Rows from block 8 of the image encoder of a small contrastive image-text model, named by matrix and row number. Each number is 128 + 32 x the weight over its row's rms, rounded and kept within 0 to 255. All counts start at 0. Numbers have three digits each. After the name is the row's rms in percent of the matrix's.
After each channel's rows are labels from the 100 images, of 14848, where the channel reaches its highest value: "colour at peak" is the nearest of a few named colours to the mean colour under the peak. Only what is clearly more common there than usual is listed. The data: rendered scenes of toy objects such as cars, trees, mugs and chairs. In brackets: how many of the 100, against the usual share in percent.
# conv: pointwise conv (encoder.blocks.8.conv.weight, 192x192x1x1), inputs 64-127

conv.81 094:197116129085120137089129124166188068109115186109174084117056069090112115116088130160129148167143168064077133157158131140114176116134132207104097090126136092103119139122090142117152032119150130
colour at peak: brown (52 vs 25.3)

conv.151 106:091162152125104122129118117151124128122127079164122094098128144139148144115104118114121102164118055149053144137100135123105113220059124162159176166080107169086083255123162158118160098120116175
colour at peak: green (43 vs 5.9)

conv.108 090:142135159123149115116114101108129122133118132079136129059110101122130161090149080187162135136165246121064155059102098189083121158167169111123146103139137083088126206199086105139127167095159111
colour at peak: brown (70 vs 25.3)

conv.59 096:117132108155158093142127103124150059127167191189106122150140166101116135181178141132131095116093147111080139132146189067111158126108132152147160145123151106090106096159059132149134198063090128
colour at peak: brown (56 vs 25.3)

conv.115 099:116208102149100111161092169122094089107081102157144159113084115074131110118139099200123117110130142149089193157103078148109111164121218083151113077178105130110184134148122090179123055107107132
colour at peak: blue (27 vs 4)

conv.52 096:085125113157124126121104124119101184139148101116091142129149103189108182036143127085110108132169079136063177134052166131136107064169128069158133116100179157089160103255123198062147144134096106
colour at peak: brown (74 vs 25.3)

conv.44 090:134116144155125134138119136165131154164109127181143152159114128176152139134095138062088155168127086123083126105135108203132135179092120111148141057145103158107184085137083102150087093113134120
colour at peak: green (35 vs 5.9)

conv.164 090:145110133093136101111151147102142132112217127087100163179081168175128132115084096196054116118117116077102148075091139163127097181160114105157133187135119128127185138119081094109166168109161113
colour at peak: green (29 vs 5.9)

conv.31 116:088125107108150118160173142119149125219099119204143065109064118116087145162130097204124115174095151096109141089134113119174129145146093125057139135110113087146149148131048139176081128105114112
colour at peak: green (29 vs 5.9)

conv.118 104:164168073108114122142135148135129081090084142139111106111097121124136127182154134111166116120132163125111159180114147153155164151139134133094108098173111123167134113099090093149109127143124143
colour at peak: black (25 vs 7.6)

conv.179 091:156175084148125089103169100110147125150129127143146110099079140135160179106101119100180133180145136112132210045119164112101129116130112148109112122122105090103130169203161127106114167120142119
colour at peak: brown (64 vs 25.3)

conv.127 091:152103159107119091119129113073174128096122105142104079117107152052175070120176145163202173145121089123113104096127112136065113080115107116099086166130141117115118147153145152114122166085083179
colour at peak: black (38 vs 7.6)

conv.165 103:123093163155108133171098144111099159102156118081142167101135108087114101121134149107166151152127145105099106121095130130120189135154151168142089135121153120121189109109106121081179117152108110
colour at peak: black (25 vs 7.6)

conv.99 102:108130144148094117140157113108192130104109081176123161135080111081117162115084078185120154190017116086129113140119176124116085140131118158059165148139106131076134112107113103099127139146136085
colour at peak: brown (55 vs 25.3)

conv.185 098:165138095111043152176116108085149115174194153169130130089098121158149162101129173101138125108130158079166167175131068190094093171127172129136147198085147128092172090103114104155091119121106183
colour at peak: grey (58 vs 25)

conv.22 096:158126151125090156154173079154091135122103159185122098128099085104073110122119127105101141116081099098177140181111212146143080164122075136171116108045127138126114091113112103117075138137142065
colour at peak: black (33 vs 7.6)

conv.94 103:135125117128120210117154126179133061142111091170103171088141106126168076075139135110126088119111111145066099148104153108157097213182127139161148140139143161125167000123108150124120165126136216
colour at peak: grey (57 vs 25)

conv.166 105:106225154091107081126132141124152145131139091188148139121135131113137087113116097113158108124118137120089104094152140162122156141098189150119114152168115165198085116165219134147135119115140139
colour at peak: grey (63 vs 25)

conv.100 095:114091138150088084092126126101103149133147069153108116088150156126110133108105109156128182154136140087140156095099115082165127155119139151123099154132127149168116226085078140099112140113104172
colour at peak: green (33 vs 5.9)

conv.13 101:118166101156124100098115167169134187171094081152206183109143155168092086111067098227112118140076148116128181056118112106131111202109105126154185125120129122157175152072145130106091107143108164
colour at peak: green (42 vs 5.9)

conv.128 085:183070137112131146152136115128136072099169158139117171087067131134116097131077151193119163190131111099112179132111133216075106112110114111172098133086147118186154141082109122114132153079114138
colour at peak: green (40 vs 5.9)

conv.16 096:158159108167126130093110096143094114158193207144081087082162086085115111159129115105134057144181096191082096172141089172195134129170154121138081109173129115182136165112143126103146123106104120
colour at peak: brown (52 vs 25.3)

conv.71 105:177139120073111137158124165142132098090079128150109105109131146097153118143102139110105129186118128130119133139122126195113136114099104109092135099130167192143170094116092135147130109140127177
colour at peak: brown (59 vs 25.3)

conv.124 100:150094143110114159105137077078169108116113125162137135101115111102090130076127082140124158145107103131114136163137116128083092039069089157114199165171116162118131025181106123145139161115107128
colour at peak: blue (30 vs 4)